From a checkpoint of a small image colorization model.
Data: trained on abstract colour fields from 500 small random pattern networks, 203450 training examples, 7.0 epochs.
Rows from block 4 of a small image colorization model, named by matrix and row number. Rows with one number belong to one channel. Each number is 128 + 32 x the weight over its row's rms, rounded and kept within 0 to 255. All counts start at 0. Numbers have three digits each. After the name is the row's rms in percent of the matrix's.
Before each channel's rows are labels from the 100 images, of 14976, where the channel reaches its highest value: "responds to" is what is common among them. Only what is clearly more common there than usual is listed. The data: abstract colour fields from 500 small random pattern networks. In brackets: how many of the 100.
# convs0: first 3x3 conv (model.blocks.4.convs.0.weight, 96x96x3x3, each kernel summed), inputs 0-95
# convs1: second 3x3 conv (model.blocks.4.convs.1.weight, 96x96x3x3, transposed, each kernel summed), outputs 0-95

responds to: fine detail (53)
convs0.71 129:186201144176139125046126169157157078110138119134157106086058088131130077105134111148133128127114154137124146117092117131114128147116118151109169124096087072084161054159114198160147150145110059155129162148126117161050128122080114117171191108124099169125138100114147158094139147096141138148
convs1.71 118:143162173135063186122081076166090098100133122070111127085159133085072075193097099167106084146124090136107100132164094133161114137090074132122118062173120080102139148150100096116070144177165081163109120141126171112172115119104142106079095104151118111161134151138112146113134151151178106095

responds to: mostly blue (65); dark (25)
convs0.15 113:116131141090104129170147098103132086153122109060142055125134091077145144105117081141150100140060140091129118101133161124137096135155079136076109093149133152088131084181104119127141115124117162156081107121116074172090073117138084154053114119123065162109079149135116148103119185176054124092
convs1.15 097:089122115025118129139072108095130143153144129150092070134083115113144095071152128122143118132112154129187126125135082109129127129174124117132089079122115027143122102157140091113163175111067129130189143121088177098127159142086130151136140099173149092177109114041154164137129085133132104140

responds to: smooth (62); mostly green (58); dark (41)
convs0.16 076:142125126131154143088146123144154084157107104173104079154136158176083074134132207143139122203141157070099119112130124100117085156098140149131123106088107137130149167147184104124148139109123183107121136109141205162077083215095139127164159104105109130199128114144147132199105152140105120183
convs1.16 082:103092129145105109152143144211084174109070104140082106087126097119123126112125123108120178252079155172054124151112103106100130128120090131109145117110128148104131063126150086141166084104100159093131145120122105113106124097122176132099076087110144095115104112123086074148069101120104139091

responds to: dark (61); smooth (41)
convs0.54 126:129175162180123123098155096121107197089132166097096107133127123087099086141136110118114072134103143156158081095072107146087100128134110105148095125152037142112197139175122082190176112085083106119143133099113113175198095120131082113168125115130168134161122088105138116122127070079139122169
convs1.54 131:146159187182106165118151132165108103129113077114105120133061130143063124144082163125098132120100081164117114138172164107109092107104129107143121130126133149109129145044085131155070123125063165089094121095089131090161132140088107126107177187107085165118132168172076154114126098095070114191

responds to: dark (33)
convs0.2 115:161168147182133099178146069122110105074138118177129167147127098066144082172151135092165089132122184147214107150154112135160073112091111123168107127124111127121134105114112089166106123118088087096158100068104089150123073142127167085072107147139118121154148083135094083106088098110119059137
convs1.2 119:160124144142123135077122159154116134141202112176106116126101101147168143117156102109077095131078083179142093162169187087119089138138121141144101124145128092121133111096104114124112136143118141124115143130087142087109124101078132114104197207097063192160139203175066139146073120132176169165

responds to: smooth (52)
convs0.84 138:096165159148132150156108152151100169132153132135157104153136133134127141121209077069145105153141161096142118183131114138121135101167119140144190165106185132120097136109118130067189131147109136103169142081141178140255165149175128100074090122143116113122101161126095162100107124129102092133
convs1.84 129:103149155191093158136116127167130102099163096072117169145117139165128094123139138158101131112114083119099127123170127169076116138097082146100153135061143079173064124077117108095085108192135050198119137094088133180148176148132085168106113110109106103082149113141168112090180123096132148138

responds to: fine detail (38)
convs0.29 132:138162126128120174123137172141131102098127062138126113121155087123140201104134082090178154098158160213074122176169149122119152111073088090114129150131119130128095112173089110206164067100122097114130159102088116132151104133186085120090107117161096171094127130112083113177078104129157154099
convs1.29 141:105141137132118150114120078139126062111174143057136193148138089171118097127132155122123079128117091152145131093155104106130098131115099092152145134094072146158078131136092075090070102197109089156153083132101087124119115091099135097099136197148066188145162165122075157092113145076097123098

responds to: mostly blue (64); smooth (43)
convs0.25 131:093105119085150111116150114118147118152157144129125124098142081184108213124144097101094182141123127069113123143141164111116183115100085103109164113114100154076168140158144121093184062105097075169136150080097191127137096091168192115148115089169142149116087105150150132091109151161081063104
convs1.25 103:102123116084138124114131124130110093138179106133172128120157093135149151091143131151103084149123114127085150054083146091100149127154066124128061111106084124163098125136115037132175193128113079166060109078115145084111128122135122127092130160203093150197122105080164151099148095136130100092

responds to: mostly blue (33); smooth (27)
convs0.41 116:149137132110157152095128136135132177122115087118176047114138126154088089142107133099174197136128130118141188109192119125088158138139131140102104111126220098129123165090143146094122060164157142080142118102140160099211126180087101135084080086089153104089153126117118111120135104110105072173
convs1.41 103:134152174219076180120097120160107108109135155099115150163148057169120101150082101179151154131100142133100132122175085145052075130087101107110164098100174149099111134101084109104076084124165131123138081085150116104142152145108124110149108084123160120113138101150158137078185125061146164111

responds to: fine detail (41); bright (31)
convs0.13 103:161101064169113128087121136157102135135120107113062127133104119142162090109100088080097105131152089115113075139098105113125096108070176118170082123072139123097156074103130209138149146094166142150106095120072105137049089075125145108118123102081096103123108105187126150143104173129106059131
convs1.13 089:139037047124170043121048155133073100130125096144114111152104123175124109074130152133104177133118134079120094099145081114125126106117123120111165141179116167115171104118162167107105108134140127108135133122129094107094138155124111140139107121119079099123076072164143059124068073111172154118

responds to: mostly green (33)
convs0.69 133:178118126154123146182132084139137122210143102082084164139149133138080184125123122197140182124145115133104189078112110089129077121163150115145137119174114144095161130129143142117093141153171118135133121189035076132065125179107141117150148111106124130117083117098131113108082140102135065065
convs1.69 123:117074077102138066081092165130105114164121149142117123185170109168115134103116139091164161130141140122074102116142144096096095113150166169120145105139118086126130131145133138123164128108096136122142141205091140139142122168134119126145059016106154022110102121070108095131078088138128110153

responds to: dark (67); smooth (42); mostly blue (38)
convs0.77 101:112124089146144115090155112115043175098121152120162100067115113139112112115113157213127096124110152102096127102122151131184141109147174149111136075162091151131116127115170104212106108126107082119112186070139117072086093088131091126171116110127195153163129075083164120096103072119134120124
convs1.77 106:100085116113159138094132128139124125099093130091067138150071119152072107132123120146130141134183121120127134052062155076165126102102108125113088151092085183157108114113142156131143130057083172072073110116108118116096170151103127157162098106119145091096093071153162110089144057085072161118

responds to: mostly green (31); mostly red (28)
convs0.59 109:172153106137133147046094158138142034126146112141119117107100078126145095092170102093141131144112173127114098077095076114138117138098144174120151113066121082122146051113141181148176135132151095135171145122141123137061083117043122104200148118086152121155140137160135139100143143115149160160
convs1.59 097:111069096116170092136058127158103083129125156110091099158127132146118081115187116156119173128147132121120107105176094165178113140123130149094161115219125084090176121110157141099110117159169090150134141147146160112164160163085111133127066062128155069148115093108179086127097120143193108081

responds to: fine detail (47)
convs0.38 124:167149092158091128101145123138109111110148119110146129074132112118088080132137129120143104128088152053097084104156154104119099141125177185114158125115209084139086193105129230117159161169149102129151158084133222142036109115093130132105105166122129121109122112167124132123124101158139145143
convs1.38 125:127105097127139119093125083099112140133126150064105077118106094101136099088133102122129139131089134138144162095145075117141089136138093106157078061165140118122137089142132066157156179120145081174107089120202158080157148124063144116101131130118114129167059090146220099080175094112105094099

responds to: mostly blue (46); dark (37)
convs0.85 107:155169124138163074064101118125149122133127148113114193097076042141108091116148140173117078129152100125132112139053141138090150115166111133108167140103126072109150087123143154150141177127158112146152138142130061135086097109120058096155190173100076152145185155164145129106113116103174177154
convs1.85 101:107128144106125142159112066129109109138108107120127081131121098133163120174119174113109094100119091125160161137198071102125110065034156072116082060179169086069168136189104103124109115151147118143096125104107168133156131122090135115108112096182133097171131161090119164147091107157149101076

responds to: mostly red (42); smooth (36)
convs0.28 114:160144121104149165163098116140139110225156124132103133127079170131088118103145126121141147124180154149081129144116097152088075124121139133156104113110093137089169067161122129075113098072141156137193086162112050175089088120096125103152148127108099125116075117114111132141182109203111134050
convs1.28 095:135085079060137083080108127103135131146119123074121159168096089203125122079134135106121119111161080105134143135111137105150078137133111127102111085150114095119139139129161121117176166139111130133121165162107136115168098143091098145140052039156149020120131085070132116158076124106084107136

responds to: dark (32)
convs0.55 124:097106147097108121128143138115138140093139129140128152153118183069150065087107126132119098122130111044116122130084141080055121112191146159105132087131114139122099091163132142088150193122069084113141174152196093113104087145068118159175156163082103099120131176098114092138176140165069133130
convs1.55 120:103084077100174091136114124088167100132123112100111152082089089130149132140101136109125127131149121108131176170142055133151167110099183124154110089158144106117148125158163124124182169060140163105159126110194172070148157157106144187136152063160173063132118085072160113154100083133122138171

responds to: dark (47); smooth (27)
convs0.21 124:080154149149155170140134124127166151149146090137180151133111122171203138168233133139202148125105154197119091166106151154146097094115090151160126127166113173127150104113130055179128093092097173106162147121177188123129128170128134123086110136166102136131121081150134094153076136153122151102
convs1.21 105:095143132126113136084110147144118094128139139095155174153119096197124097111156174115099100142128093140141124115140174102106120168157089190139103138080042076227060096103153100126138106176117078172120058137127104141147161140117142132096138131093084139133136124157125122106128052119068161137

responds to: mostly red (41); smooth (32)
convs0.57 121:076112131157109143124105088114156160081106114113097130203124116111135129160154124088108110133152158064118092135098102078135113129106080137160081133132152157154075129113054080080106132123065120106098102078068151123224121114105145090107103170122107114127114109119099085143137105057064111152
convs1.57 123:094105120174140122076120124143131112119143176111142120096075116133187130117148140104095151170034097175135141151206141138128119115054134103146084121134149103135131148076131120109135145156151103156078118103161155080221147143093135133113180159120147154136113180179131152115140153129144108226

responds to: mostly blue (48); fine detail (39)
convs0.91 089:072104094079179134113168085085166157157123125124144111164249136146152170118119129129050100110162092177216123141156122190145169126155099113117169135132189133134159126133122173091139154083080117105103110160122160117117142077161116115134126108130120156114132135106118150122094194126114134142
convs1.91 086:135173165111100166107130105142144080119151082107097049106139142070144096047175147146123140135085142117104144147135114173111086160117044119116091135082099123158088109124131087113140134156083070178113135109148178085087131133110099106117096145141111142161127111109183185076183096150122077109

responds to: dark (63); smooth (48)
convs0.32 116:144103122128104119128100108175156085135096139093125133112064033082140111095121123144147088137104164038065089151184095037108105104110155143104121096103148089104153132154098117082148106105107161149122131100120132129057105098121095121089138157126101124133106155167147125125167152166107187079
convs1.32 100:051123127052121135118089097068148127155139129106124135147080097147161097112169083112110109131111134141170115095156089101161108123171105086168125072141123089130129107142124094132166190124116139121159138109117182095166141126069122143143126097231154097176141137033120131180089116113140100132

responds to: mostly blue (57); smooth (31); dark (27)
convs0.45 094:148134103055107144097108051095132101120153082011108127141123155088212121104152083139136084121154118122168096122126102125135140094086078116084162098098137183116107108128108160103141144177090116178080129098129142129139090057154130120121126065118125144115147167108125144129092172159145120126
convs1.45 089:097126107095144129154049119159080126170155141131131112096113140128158082055174132146119088106140141128171095156157097149146139134115140122111078106073091045171076166176135141093127144160097095166213134085148168116138160154124128155119133073139174057143149122086147169112158115164125129102

responds to: mostly blue (49); dark (31)
convs0.7 099:167094139056120138116133101134146145120144152117183103127150101142187174151130123155126154118069172157164181123137218168139052092148132188115137136167201196097182105134119120137128109076136158086144138142100131092123147103115117100141112130192122174109128071162126136105181116118110107157
convs1.7 120:150169149076092166136095084173107090111152115137127092106127120066121103054161127151111128113139128104126173095121103155100126165170099159136103119122094054173111079121167070110156138087104111130111083075183124075062158135100128142109123141113098137164082041107176148093155094133135123124

responds to: smooth (46); dark (35); mostly blue (35)
convs0.92 118:099103141125119149131099095090114103128172120179088181173129135056107130148143110070118206128178153072145120112111153036058155102139111122096110086079185114131128144120132145070144104189183085118198145100138143109136120129132127146156110141100134148124154134130123107173155097093148095083
convs1.92 119:141080098086149077147099132146107126129144127160185154149154087151172157121114123120138126136103127123101189105138113147138182076113182129107146132171159096080159154118135102071159136155161090170091085127211052120107132149130082175140134059153154057115133112095096104156090079090146123142

responds to: mostly red (48); smooth (42)
convs0.89 122:146146123109152175129112121135155154201161112117097107111090179153139148107157116135150165114203126129131121117132088100075094136137162140175101135091120157092188102159148161077083106104160104131166105182090053150062106138115143134137152122095088116132098130143107126115064114194129042081
convs1.89 124:148064060120156060089070152141126114165123148115105159205115108214123117080143170112127143119161113102137145126137105109131079120125121157097135101127105099142119134129155133123167152137130118138135153167098139138150129168106102146137051052109128034100108067055152099115119097123095123110

responds to: dark (29)
convs0.34 129:107095123148097104087127125124157118123144133155114108140088135110159108084130113117098029127137133050101115148068124064042117109167137144132148086111140087132116053137117136094153151112135117125116154140174093128067080107068076126177173172069088096139153157148112151119158152114130169116
convs1.34 120:114085093071138101154072087088146131139113116100134159114105105131159130130123123104124138142146142127167159145162039097156165102056155074153158066171159103095157159181127131125192149113144128129142116093203154114146151150110130148137126083172162080169103111072151107164081064160146108127

responds to: mostly green (37); smooth (29)
convs0.0 119:184112195125133122174116101090136160126165167134176111127158114129131113110087153205117031145115166153125088091113150130110096164143145141107171094207097085104073096150139107146144152116162133144088112137152065144099099118101148171134157169061158112140088168123161088136139162130149094105
convs1.0 104:118137146102092151142144160142079142149094116150134072094123153070133087130070125089167182128103179169076089125090136092114167073132151078106122088141134107087150154158081134133136092096040161093132119159111133112092094132132133078159111123147133149100161196085051142135096093120163091149